config.yaml
model: "image captioner"
dataset: "small renderings of single solids in any pose"
train_examples: 197500
image_size: 24
crop_scale_min: 0.8
horizontal_flip: false
translate: 0.12
tokenizer: "word"
vocab_size: 54
encoder_arch: "vit"
encoder_norm: "rmsnorm"
encoder_norm_position: "pre"
encoder_activation: "gelu"
encoder_mlp_ratio: 6
encoder_head_dim: 32
encoder_fused_qkv: false
encoder_bias: "all"
encoder_qk_norm: false
encoder_parallel_block: false
encoder_inner_norm: false
encoder_drop_path: 0.1
encoder_kv_group_size: 2
encoder_patch_size: [4, 4]
encoder_conv_stem: false
encoder_layers: 10
encoder_width: 192
encoder_positions: "learned"
fusion: "prefix"
decoder_width: 320
decoder_layers: 10
decoder_norm: "layernorm"
decoder_norm_position: "pre"
decoder_activation: "gelu"
decoder_mlp_ratio: 6
decoder_head_dim: 32
decoder_fused_qkv: true
decoder_bias: "qkv"
decoder_qk_norm: false
decoder_parallel_block: false
decoder_inner_norm: false
decoder_positions: "learned"
decoder_prefix_bidirectional: true
decoder_connector: "linear"
decoder_tie_embeddings: false
init: "kaiming_normal"
residual_init: "none"
optimizer: "muon"
muon_scale: "original"
lr: 0.021
momentum: 0.85
nesterov: true
orthogonalizer: "newton_schulz_5"
adamw_lr_other_params: 0.001
grad_clip: 5.0
steps: 6000
batch_size: 64
epochs: 1.9
lr_schedule: "linear"
final_lr_fraction: 0
warmup_steps: 600
weight_decay: 0.01
adamw_weight_decay_other_params: 0
Rows from block 3 of the text decoder of a small image captioner, named by matrix and row number. Rows with one number belong to one neuron. Each number is 128 + 32 x the weight over its row's rms, rounded and kept within 0 to 255. All counts start at 0. Numbers have three digits each.
Before each neuron's rows are labels from the 100 texts, of 14976, where the neuron reaches its highest value: "tokens" is the input token at the peak. Only what is clearly more common there than usual is listed. The data: small renderings of single solids in any pose.
# fc1: MLP up (decoder.blocks.3.mlp.fc1.weight, 1920x320), inputs 107-213
# fc2: MLP down (decoder.blocks.3.mlp.fc2.weight, 320x1920, transposed), outputs 107-213

tokens: "plain"; "dotted"; "checkered"; "blotchy"
fc1.115:129123132112146193120200161106152122095129176122120090168116078149141110160153045076140180092106147081132093107102146165168092158157122118170051113160173157149069117129108117136114100084125157089131061144143138072129094096137200125112180108102061116135177152113143155157153142106171160104123117092173121118129108109128188
fc2.115:120153116163119177103168087130133109179161094091145104109099174139157122102133120135124091102088171129118136142116135085120094128129123079093059100132139144092120160107152108139099086141171116112073121086128186119099136105132121105104228132134152104167115111111185101173106167127141126139145138204093150118149124103131109

tokens: "metallic"
fc1.19:159162178142145103133079117125058102143101132142106075128088123087150178145102122123161151134102176172141160146138161111184137110144123156104129159058103167115096128083095114159167150155119114105117115117102167079186090129116153099115119161110092093130141082088156124067118162182080145090218077192140108103171113125093126
fc2.19:112072166110126075124131126151079115103142120162109152138139092115115133073135111111117152134129165119092141163118121134110171131169149058120143233153136095121127074114151121114180100104117141114141148161122136130055122101129107129124097074094153108135130239223118092124166159171182128133094151111155098214175144061162080

tokens: "chain"; "green"
fc1.324:166081121132038173154128142144120060126119110086189147162160131159127120085078104184087050122160122170120123099156141100135084107101107150133178143132132159135071129115141109151082145101107140160099119163158100113102135168147102113116141108120147121151134209104115173138157195158101108165142148026126105093082112113151150
fc2.324:095067091171144132142134231141132067182117159120129115130113124054080165056105168122097130140084107077092106105076065142116124174113132078074110120101113147080120147114134090098165154166132136150119152105129065152187136074115184112156164113148135091143140142163115111073132107146157124118070138135080152211123138148135083

tokens: "metallic"; "matte"; "glossy"
fc1.147:106125139139083080104134146150154167172140162080173049066142196191117109171110151114172130091125176135129154125140148123151136128084125098132083087108112135105078138144111080142058086081134146144192132149131121101073128152063070114141136121113119099140118095145136120125149113118171093104087090146110069072153126091084094
fc2.147:138159163155111099172089096097098102129115150111047121180108091076115093198122132140121150114177094163116143140110145165164072163111181092126145099119120120157146102147185140108124135099123160099128125110087159174108130160198111121155103171142117143112105128081074102094211156143168084113133144091178205128126091152105115

tokens: "metallic"
fc1.643:108096120066128151163123116088136096104092113142187143079134111131174131103101143115045089152147104140207167154151114100158133163102136152122124164142109079081091129213166159121133130119131156101081161160113111089166162152118135106118137057126148130195140130134123145083125120107130103140158163152115094138151118110128127
fc2.643:181172104165136135131123139121127097188133158095109069149098236098194117196191108159189145091154126158072067133134109165127144125132113118121083184121118124169098124083125091136143176102134142098165172070164115158060114125165131124157088171140140150087143106104111131159083129109069156155101113106117138164126129135132146

tokens: "a"
fc1.406:138105202108081133105118115152178138117145110200087091166196126153090187090113098169150134084085197123164134125119122152053068106164092156136195116106139126126108167083099115135097123125101163114183124151132097117129122174129126069144098118106088140085146113170166164110167102104080086156141107130071131147168096151109111
fc2.406:123128123079191065145138131071153073149141146178168181049143098098158088159089110142123109137215099089082112122093100116143140161142169155093160111121155154161165130123131111138089112106124131122087119151101119085135135164148160120115141139093142102107031213173181148092158100099107144133146152124199174120142172084153077

tokens: "hexagonal"
fc1.487:121145142174153124102158097122185188144184097086089180113133169176139075174162152178162102082103176146121108165145129107130094116122087137084166138104119111167155168106103146151125182115123114149142117103134202098062115142104154150169124109158133170100127117081148146121101147108163137077147136096092068154088072120121182
fc2.487:075129136141113112157087165111161110117084096191148185086085068068099133125137172160151112112108157145131151174113141110087131086100138102153146144151161168157117128127088092106147173145127079099107160095105103111171142116120183193175134128162110111113102114115145125104109108127138111077182153102070066116133157146133165

tokens: "plain"; "striped"; "checkered"; "dotted"
fc1.505:128149136169113158144132154088151130156175137104143130149162157131164119138146131068135150084154132122151060142173124122125102136093129105123145142137137085144114211087125166176141130120121169129098133045090149155172097115111178131101108138107109100120127120119141101076133166152131086092146127201055167134160200114106163
fc2.505:136161149122139064113135098108143164184132111100050130123088141118155135141103102155100123204093102123120177093126133147171091101148059141162096139141168138111132096139126174121095108097100139103121057169125153161116164122096139128147101112111124137146085117107140208159106147108146127174163150096060031152096181127089061

tokens: "<end>"; "torus"; "cylinder"
fc1.522:193104117082094161114122159154094140159124062143148126163162088145152132190149176116154109139154091141080191139149118101124131120160113072127145171126129214086148128121087093146146154088082089145114145094112095155187163149103109137086164133133087063090163142201137100163131090099188105113171134139118150066108140094051151
fc2.522:079096187162148177133117166111120084098150143150134157089141079146099152120104099118099072157056076132123142152102146078141138164178127174130134067148132181156143126206088095085095096102099114110150170160138143125088120130107103156121137148130119109162071144094102141145045066130119158117115121104190065116091123126173162

tokens: "metallic"; "blotchy"; "striped"; "dotted"
fc1.665:091202150157132074129123122095113123068169105128114128165123146077123125125112140080174105180187142161171128106115108109126099101108103099160030114097102151157091163062138127153121085048117103151096118106150154126110127122100139119126134104085127124158123136175149083111143168135017161115089137125106118078153120110072173
fc2.665:077124133108154213155179168122157077147173141176159155140103159165099110123162123081159042131051128155134124111096121143065092126148138104050118126133074106052133179123154090163115131135139169113153110168169078138122110136115136129094128076134160147139107176132130165094155123167127145203127069113116150128114146100140122

tokens: "hexagonal"
fc1.58:172064071162184129066111092187130094148166120072126126128150102106135107096111133086154163123148122169162115091144122136150099166150106083124152094173091106119104134139133123149153081136180134136153114137089113109162175116108194163145158096176142069076125143041112107096122186075136192073165159122095169177133116160149128
fc2.58:094179176058082148178154200137154117157175131153157127137165126186117132116097118106130104089160150166075094125077140126095087099115116101135145128084131111126156129125162175107095201061113048146130141165141101110101150119148096051123148128150157139122090088187192123101084106126137145153132110117116145093134171122071155

tokens: "dotted"; "checkered"; "striped"; "blotchy"
fc1.52:139081202123150093204140160073155093149163136138185174145090119148123083111180136094107164159128114119176157116097180090141142177110132167134136044082104074130089192121127108146130103120150165078186096141142141117140174144135133159089141107058150160105115135081165136036149152129173148080110135163116139128230117142130128
fc2.52:111153135191188088029117103160080162101086103123097047139111155135145079118129126135156088118093191086142186128194126146071183142080133094129029179147141156159103095123094113124135111147090166171125130176162155146086115103173098108064177102120130148144048072123097085217120119137086152159115109161130084092133145093153078

tokens: "brown"; "white"; "green"; "pink"
fc1.7:122143095134108097141080087138117145090161123102105134173120122192130081116038120150117077136179085131182156193162123153080045145055145173141093145120127088095091099131137161079103126136147079099128118110107155142085141134186115099142100152158111140098124165176150107124091096116157155110105185109066146102140137137159123
fc2.7:135122129076156118151132138158171137146106123089147124143148125103133144111134142111127143110066143169076103088101150107129195087216142114139143093063113129136144167154171083187142107105110129182049132178156066142149147156190121144147162154165126145185090100129084109169144104139133191083142105143090147133147166119094105

tokens: "chain"
fc1.337:164118102058139108159145112096126170115114088124177186082141122172122152153094188122127131150189183131083117089094106156108190109118138158172096127132134144177171142088170119138139093151076172127109115115137164135124090126165154094140151126189114095131157126117146094088058123154157132117082131088112140146104130111161118
fc2.337:166087111161138172143075163183201180149156148130132094161187130171126145162187096103086159111187080120119113155138120103126152108135102084168123089123104112164137122085094139135153162197161093116051107093122139156099120119132099124130103128212118164095104156188124127122141082130089109162120169134142130147087130113110092

tokens: "dotted"; "plain"; "striped"; "blotchy"
fc1.572:132137136079108138143162143146152127079144152165139155161109181100129161133179085134225118157127133123161138121038138119088133113121104150160118075174121126138141131112121152139100141115063140172153117080143114188116108172202116149098080138090084097107132146133118103062164121152069113200110076152131087103157174165071070
fc2.572:116119108154159110135130111084116132154124083087130111085089108118068122150109123133131095099121108095098153111197172145141121180160151124084068120076115130116112124115171135124142141161128121084106130122141174105096116101100144110171241097115138170081161119100158088158142172176083121145106124118116170106164144137171136

tokens: "hexagonal"; "plain"
fc1.158:122085118129166116129118142192180166083123121126123060112129128123094142135127164078113045108121128130089151155164109128124094111110113172132168077106088153171141175117103086125141189126152114124169114095118121100128195141131105158119134110140169104171124143095113141111112124105138154072136154116125062121156151089120098
fc2.158:159106146122123109137141091162137112158156151166172182080133144151087121109103138144135102126109103165082110135108162081141089131117120099099106194146183184150107081068113132100090149125105150123126121105093161105193132130122074145099106189172172135125135104168151136085131122138101105100115176123175081143174120129147093

tokens: "plain"
fc1.742:134118189127117170122162145117148186138165117167153113133147075159104185132133069092053144129111113134124164102059131154195101117110096128189088164120148143128116117090057183092083085158160122136140096107165105102099095176172192130157172209135164121133142148146115136086170166122080122095143120089155108089133080179126175
fc2.742:159158160135113127119185131156094123108144139107161067098107208159169140129132123160163102145108157097067108104152090076161127148110122128091125098121164128189116150110137136160144087173160164097086134138120144107150036076122187098119115173151114150148131118110154142080144087143145069097176167170099122066163111146144104

tokens: "brown"; "yellow"; "cube"; "blue"
fc1.535:133162115106120140174139152115096202103115113144096165128112080125066101147132111136126112160147133186143159153160087146139105090136148075093178089163117157154089139173096089156121167114142150155156155148106133094171134152129097144200100095113174148125143102132135165097100043083074134097033094148090074130129151102088143
fc2.535:127181149177103114075085114118103166103158140167205078125143156170108155131126089148122094080074114106107078160144128105048142195093110193097121084120127148139109121143070125074089128146127118159081144129187094140154085116141135072158156153128161085137106112084086101137134158130127101161171137165167124090163108113104085

tokens: "a"; "orange"; "yellow"; "black"
fc1.109:099127071098152128140114126107127145180157066164137129126114119126145186168182129120150144174128138132126125157121095162137094090107129114195214092156163135114155110093060109136130182102141120118084167117170084152167138102097153119101111138084119131175103144126155148186098101186111087147147104162175165096093143144150068
fc2.109:141104165161113124069065117146131068116117208110094106087152127131140116113089090174101084123042149125157145104146150136110178169163089082108145132095155149059137157223133178105103100058130129087117111164076193092136159113094109109114139120152114087126128133077141118094162162086107111159125132130089087138140123087098147

tokens: "teal"; "yellow"; "red"; "purple"
fc1.478:163107217160128082088105107155151144119161166111134118138128098057089171128113153057167096159132141145117141113095148124154142115097147144130170116150140143114127018130110128100179167111165110073073104098081096143100143061121124088130106171079148169174166139186143075128097141146095135181130096149116081115135108147167146
fc2.478:145147073135128152122081099147118131116143103089093086125109123116162148156159140153118163189141084118160151148136187144155147129134132155157154131106154153135134132160111044139113133117099092190093193116196167126169080189150151137132094039136123154061104167136047144129157126111131072196107124188189107158102186108208094

tokens: "plain"; "dotted"
fc1.216:080184097142133109196141105150149095160105142135159173121051132117155147181155090195171117127089094117077138110121152133119133106122167096109089099145150069087087133108115128169139087100162110131138042139140121130126130129100140182154138102135135100125053141100093111163135166073072147146108120164198126151134124126160210
fc2.216:150123139151130149147127126181145194172088142142155133104168139143102087069110117118144136156142102183125131168130221125099123097096129145151131131123192094152151134143150092069167092161106068148125092124148142122158161072156127102158103121111159150143114145091084174117126122127084127147158152161142086115117130120121175

tokens: "teal"; "green"; "yellow"; "orange"
fc1.163:177140144159143038115148108112145133090147160127119123157114109142099191094189124113126163155087101164135105155119090102134105112115125151152154054133141097165185166134129166099153157101163135071097104172132123177100189099128115042193117133095144144149190166144128164103182139147128145178102204114163112123143147124199158
fc2.163:151070125124141092140098183162138112158130086151115121108131131153143145094167102134114166114183144177107086153153112158203142092130193092082130149103101122110136155121090126141088093118100119144121150094156153112125104095103119112152093072174110106143078141129153119087142097119199108148100104095154176130173081097133138

tokens: "teal"; "red"; "yellow"; "pink"
fc1.283:032161117144135097148150126113198143135153146152184106124123134176109076178156118174140120124142115138084098189131143154061141175147140097145132138145199129113133149121104129125116099126087135162151103118067153122069123141134129149079151130165111132096095119116128152138182110126187117114085175081121156136128134197163107
fc2.283:112180106113086169161120085141154162106148172138104176115157099141112072112120087074091162107083107154149065104073145104105127122160139069153158155103090104112093149135120118159121078118106163119122118187100084168181131133164121163158108112121136111092121124135112123133120131135119166155075166144157155153111176103109076

tokens: "chain"; "star"
fc1.290:133094101102133129101143099165147117145084163156102153137091231092147158156161158164151125159119117133105135116117102165130105105149161131140118118113118124164088158145099083078098167107118131149185149103070114160134135179116150083151183138138097110047140120147144094078107081115092147153149080105152169163127162135131177
fc2.290:150155135124154097151131182166135070139164099112195112155132126153133141104169062083123108141177136182132151156159199141139117140143137135099112128170166106098076161129195129117182156160156178063126102116096130123064174111121108168139122093119191136165125136151117115132121090129065097080150140121125099094130105146144088

tokens: "teal"; "red"; "brown"; "blue"
fc1.342:088138187137135152162149120151099153160102107194177112125172135104120123167135112109102142133149102144132117114114094156142096140133131091163117122155110106136130106070092077152139080179085172080116081117143122127117142185106078204086114138195118179116199153154111203121084126107225157083055118151104131184104155096124113
fc2.342:159107180071155150084070165147240128130123141130109137147151137103204119138065105147110161122114142139111203120209131113158129149156130100113135147134132189089102082158181167065079124152117111158164165208126093112146062097162136119135150105061105122117147112118082144108143151118128136186113139144152138111094127165137111

tokens: "cube"; "plain"
fc1.16:106073141134098127118097169119146141183127175108104144084180154168079110149122087096131139134154155126128085086109154144152110124099154102137136150131159131102117124162125109064086091126155140088184153110137135141159074176155104121111119104187169111112063109087127114091174129150118149097130109134100092115132103125128144
fc2.16:129202090102158159195128152085090129113106126146119184129125129096130107136152129205118098098160128114102207092091125109155060129154106115106090123151104092096135122116133149135146141155102132101154099172163127152126180130129124113142162146140144077153161147115085143139105184108180076178103135167189188153114148111176149

tokens: "brown"; "pink"; "yellow"; "grey"
fc1.100:153171152115114139079173079142187207118172171091117098196098083081102111115148134099142155143201112115133118161169105171132142097107131148196139110115083160166151148119127194101118096148128128145145126089102111155140163165200101151126149101128099088153082189187122105192152100127191134133146140073168144117126162110143155
fc2.100:138092086113185112148123147161096086150108112152165207057152166180099111087160104086100128145148115217155156120074162112124089094179129073173113129124185138104077104134129111157140192135102131122124149176151147158127113044087136132112129154183063179125177085088177111128091174108097170072138122117059123133105149131098131

tokens: "brown"; "yellow"; "grey"; "blue"
fc1.622:139173064123089122120121115163136156169146146082118087172186155108123130186145118136111150125080123074217194138094130103128122100149106162097094169120166085138156217138166130117134118107109147138058145090108182089118074147105113200105133140123131075122158086153180068124078069129122080093128117058146248081179142143133101
fc2.622:127124158155069152156170172151099154127126045134189146110122107115124104174179121192146141102101124093129159167137089133159137138136107121144100115124045107112121112048189079209153117136105123106095059118156143148112177138159076083164156101159175133089093086071080102131107054048118135187103134159071068114169142094096180

tokens: "hexagonal"
fc1.564:132108110132070128122143162103122123111208087112203115125119132145205158070103136182127126131102099119174154144176136093151114177125099175124106095139162105117078147127104175175118083184149137072117180055090122122148068105117092131117097159100089151160099176115136139139136196135124089142090208146062102177113129108108139
fc2.564:152151133154174151140104149130121125143169098129077106100143151127108150178204166140125148129138149146128077125138166129180100164109079120112100082098129116150133105182157077150083158134116149124166136185153172109149151162106115188152173184153132086121103108184132133138089176134086040091118139090135100098191089160137077

tokens: "yellow"; "purple"; "teal"; "grey"
fc1.240:108030144116138133104111133096159086071137064133130183157119178074082128184145150130139149210092160071139093179110149084150095137168076149125115152073176135111125163158108107107094134123110182164153116173147116092115143145115134105103120105132119094080071070155134155082167074162165127129124141154121130152100115107169169
fc2.240:129146139075132126125088207147097132142125171151183060113109127128189111146055099059134094136163142096130155171173110135123136110116148174138127182144161132108163094147105093112166111154127120119132130113155156158137124119130055118101097069139157110101170174169183088137112117081101141096143142098107148064129108126139124

tokens: "brown"; "black"; "green"; "red"
fc1.339:093119181109169165124112062186188113091100140133140124111119105145141086120097104045165152124119122113162125112186102085119119126079111163115152173115160180144125078114145167130102095068123120096123082130092132105087118116171127115111111112150133198096192152169064108156129122118131103091081161112088134102083180136131128
fc2.339:148116115179100092168148113095090176184129144131135103125150127138132147121147160154097118102157145128142156131101141115109188088140164076202133101147096101051130169128109050182124153144178090125103172130072110151127122122122181093146137152114109065118073163088144161109142142119102091121091128151128106172116079141151095

tokens: "cube"; "plain"; "glossy"; "matte"
fc1.303:133122156076093210107148119121102153189127152133127155190147134090117107105108109160126098158122098161150061129129126102191154138128161066151152133134148194093161150149122113107094098152092103135082181191081115085134069110099113150125209031053170096098120165122127123160124156068120104176178170099152103151148150201111124
fc2.303:166201177144102111157118124144082105085091114145141113087100107163121162189151127123156131153068140143102123137121103128099082207093071134116064145110141187134114169159122156111150196095134162112143106094170118138118142165142110156057094154172109114142164109141135130115118151152128144098139096124136118147079155039119089

tokens: "dodecahedron"; "matte"; "block"; "cone"
fc1.68:162178088080103105201061147121152100124147078119187180065112149115148027150138116123163130176106123123138177146120180138150125158151194140158093138151117152165125097145142173199139114134125129158112123155167101135101187107148127158096130125107138103148215141115111127095127094150127138173120154180138135075167129123109141
fc2.68:077103120169096124178125118126098111105141105106126144130082177135194164135123089134138158222170082135128100144126082137180140102116135169144111154118106137113094134084115166104132127074117169113085100142180123157143139101115167104126156177170077170102172144141083160129091105088126117132064152147112100106118157112098134

tokens: "teal"; "yellow"; "orange"; "brown"
fc1.646:119063124144149166097120190124142153084121116180095119140089131086093124150093116074146075139091141090123168179135112152133160081093147172185178158119110133103108102174091156149126150167133141087074083109125116146077112072085126155166100119035129174211096106176125102137121108159122167136107135202117122074144127112098184
fc2.646:146156091117114092141083104132153109125145087100120172166120074121172150160152238173159093077145071107151142162130171154179142124142180154139068138073150155132139112044170060118094133204132150146125055140112153107127107173147134151124122063138136130110091082137089152165113118090101147196162010130156122170154138124192120

tokens: "metallic"; "matte"; "glossy"
fc1.296:172135115063137120121115164115103107179152096154113154102127108114120127098112134161154105170033152169167131154139127086113120133133101147103129125122152180177138130113114129171149145128151153140138091117156114178141162107120131161135092118140137125070154062135095109114168141088118137101104091129144078125104126143218155
fc2.296:103133090170135080075196136158128135174189104113073193093144118129131152163086103094124153082111086138171146119109120174133132113166055112136161224174113082178114120146102150164107060155148124146175124089101087107159111105122139165179092080153110113184191152085152097097107173120157065118164155123138081128103105095079133

tokens: "<end>"; "cube"; "dodecahedron"
fc1.206:188180126150087138077121123218120114107119124086132088145119122057077138120120116062088129133113128160145188126209109156150149090114120167105131117176119150112157162166113161082129140100192093148074125149072123094153131134105118134129187126176124095137111156212093118115175120154066145126126131145108192074174132171152102
fc2.206:115067122085123143122162152083144124135180093172117150077116176165149115157151136166206095148173071086118118184028141119172072167138142084152119116081108134138140126113133092181140081127070120168188126101179109150160122111109183190161086125081130094154127113054148149126127114130166081177177132094153109139143150073112094

tokens: "brown"; "yellow"; "grey"; "pink"
fc1.132:096117079124149204170092075139135129072125142109145146152102098136058159114083130087106074135196171130206145164205167123110118119047114180140119142104110109143122096128118107101097084143172140110106117124128092117074087112113122116173142102110180132114110175137162137106142121093122157149140180093129214140144058123165165
fc2.132:131102185130159087106118167103136082149135139134139093128148164098126101157143129159158181121108168130112138108062121149165109111159127140121114113113129150109112156123119117101169147133114165155204132137120151147161113076123139132115134147181096177184121113116081122105091126115123130101107062134099035102096168158093115

tokens: "metallic"; "plain"
fc1.14:155098199145125110075083135083115140191170166080128139090106109076178114105177145114146143122094136138106183164147093133148125123129087081160091171150124075088143115177156128117139081123099106087089177136151136107142078139159142169098121186119159065127123140143165120239115104101123108150135129170152131122153177169127132
fc2.14:105108121157180124102145099133067070168141129145105103119130152112087126121151084141156182166129143126125103117143136063111113155110115107116078084125141109064122152125115110125111114154183131183131198147112097156153066159074129117134135092136150126061144121089156131134110149076079117101145065152088139129172103138118143

tokens: "hexagonal"
fc1.427:102128188137159086137141141068130163173099153103151103100157130131126062138187114153078109084154090142119191136139136169129177121065119088111184107119162129195116177089058132151129172127145128146139101110147135115149113097138068095124203109097108142163101152109079141183183099129081154131168141112114124118124119119123131
fc2.427:130149157160190112111140090100093145127132152135174124101067085134055090132122155144141134117080141143129111151163119138136105149098078147125151154168145075088123116159156130104179122118128183162133150148103140161151200092169111113156155173128148136121108136115087085170164196151108097112133134182044140128167152145134092

tokens: "metallic"; "star"
fc1.212:128136107130093118066132157167176152146135179153130149178124121052147101111156165148126126178101107067151120087112107183157054155137106118133134074169130102119145123150094122101057061174153179150121161128137113102149133070130163088127097186130066074155048074171073107171169117143149088131125132167092091111142169124128171
fc2.212:104131148109106102139171138116131128123207070055174097114151146135142189125159113104131177127125107131146102158152159143163099115077114113074113115151103061160137180122186149135121148101163132136138137158160155133095099147169130127180147178170057159114125150138138178129088072180153158101097112081082084108091148161117104

tokens: "yellow"; "orange"; "pink"; "brown"
fc1.43:130098146149149101125117121088108152168148138155178135174094121138102132093155123096097136171089146110144069100162137139195154110163115079133151147158170133144116144127079096139151086092114126097089142122133151094090066073166179091169130122084155122145064155076178140149131142192131157140144152122135000109127163177149164
fc2.43:076116107111096142118125111163141184102132155087080154116134107130124152156156157123140124093084125130173149159100067146078096112112172125098120139128125171174055130173181125096172143238128172151101070106147127153109139182072108181078095091100142107075170149129150140115177119110130066089083149136165149116108081117095080

tokens: "<end>"; "plain"
fc1.370:169095169113129100060089019089063162167089084095168119182141108178111142071145158183169141116127128188136103117128128132116112098099134113129165126169114126146114145073077129110084197089168143132100180139120124166126104086134155095171078123133150064190183132090144086164134168081132113099095081129144129136080121096142157
fc2.370:137118115119087131130192162178160136145198122118117173065140141109172121157091085117112124172086116140160115089146115149114153134176122170131085114132112141101151122150170145124162030179132095117127104186110129125116159139138120124088109140170091179145146121099191122115166048186161122173113128130156131182192100185010115

tokens: "dotted"; "checkered"; "striped"; "blotchy"
fc1.88:150187161106121173160124154067163072147054154109070198078142132101107186130070202088140151158172166207214110139173107084207101134114099090126158133130150101107141151114174094085130183169083152082181124131145078084115148115114043137067087161109144114138154125111126141095125086194143152162149171091126135167116137132137171
fc2.88:141078122114175094129131097095175124156151124095140142130146146160109114152161089090102154057137109095162149136122155130117092125110163131063144142094104088130169132159114089191182111156142120072128095076170164180073069149130082105117147108149179137099163173189103153087098152115184159137132158149143126118118155135119097

tokens: "plain"; "dotted"; "blotchy"; "striped"
fc1.620:129175119051139122144117151140109097165159104187146122151089090058117141185107162091152081127071133101127125149123092133104115126117172145154134093105105101075159136119119109164167149125111136143144117105148151101185120142140142146179135119129102128168193145163129137044097094161150083108171081166127109093090127160098137
fc2.620:123110133164140140152132122142142144137070135106094123116114145118112088075132042188164151100117118092130114107138136125182145100159124115131111113118113130130147097098114176172166104170109168133179119106089127066129078166109136134106114100070117132085120134088140132104180152101172114152097079135131175145174106150154136

tokens: "hexagonal"; "plain"; "twisted"
fc1.709:151122117168087121110110112166175143157115102159112160147124140116156136118181113153150066091160082101156101057115130138204066136163158093131108156134096079126115136155146085121122096121095127142126166118101180082126129153173121103131054072153093118121098137163148160172108087111153135157214145174173118153145144106158080
fc2.709:137219109196149116163155132128116188208152125125094164092138176095121098121094173123123156122188114180116120133104140188137113129108096225108112075155166153135162116149156201109192093137162122130112153111121100084083111109136108106175043098099168113144208070121091125145123143170135142146145123103110144054129167116086159

tokens: "chain"
fc1.18:152190124167157133079154139083140187095100130087095139162111135163149181117135191094119188053152097177169125151087129157167033197159078154134117082155112064160065107162117102134160100153078128155118097145086140164144078120152153108138110162138189128056154069098137135097137109099102134081140152138171181138105089156138145
fc2.18:173168132128130104158157129095085077148182110146157097082159212136113130180173115183173130085147129078154152090101106069171106148157167126103127133170170148112166174126153096114090122096120084126094099096114152115114145150108139108103102082156081156160150122148160115110159159103174078161214126160130113146146159095129128

tokens: "yellow"; "black"; "purple"; "blue"
fc1.399:075110183156128131087100125098103148151200147121150134139099156136166117172116132155091129110148121073184167043145125135127069156143112102130169129123139112148146152107160173112165139085144168136094083173174118149111191108187077132154146129084033134143122130118083176161115188144147118082159134088130159146088097148097122
fc2.399:092112153143134142115172109136095111139179095182116159144127098196124114175167181172090146151089106122112159163212100157050136122136115194167134129096126140107154109163136113129131086089118151166146088121092101121175152122119097136096115134115084150161076137121122120126150188105144091128142115145107127133122188161173135

tokens: "a"
fc1.416:137085136091147183139138084084109103143125122144149163154152150136103095171115187155116160106183132155083163115100119136151101083094123136173123168079124108124130147110111176083138072134103102204169180122104184091157182145096144118110204152220156075148129143095157108179103154190146130067163174120145143140055122093128135
fc2.416:108090080163131136177141099171130178174095139131113114089136141134149143158162086127116095117131166154072083165208117103155166138154170117193107154111067171148140098071154187136109140187134099171104116107172177126115146154066091086117101151150149105120142159136124110158107155239076092125148159153124151103108139116135091

tokens: "chain"; "twisted"
fc1.209:116104146118145105170091148107146152158111146186172098172108115133143093170149163097157147124163150113098123143150100143146151159171109119174106093121084141121099126093093173136203141194074157162171148162126145120083164113137094112163105154174117118135137125132137128130208115104106114116135142109152119118136120094136145
fc2.209:163144109151116152127089156184126124103066134177024201096184165146117162089093157193111111135193114125164144109116145083105129067168128131146111123138133120095139146132133106131036126140158159094079092141129085179105165143138126072131144104108074130085139187127127123180117098159110115171106179077185157137102098129114058

tokens: "yellow"; "orange"; "red"; "purple"
fc1.267:104076163158162098121133133159193142147057134113142124086153121160112108176061134145102136101073089128147144088084119098179111093097127069119156119111127134082167191118151100072130178149138157079133132149153128153149143145130159115059138132073138131153088162074139163117085114209113131135087145125129097096120092097086171
fc2.267:128115100103127113130100135077184105137133124148103157167158171129113115062206097192125139150094124150080103145161096101113133117140175125102129165177085157156081115157151105122112057160106085127139123139167083140081131121111076094114103086100120115094181139150126136137155095076122131104146097146148161161140153181115100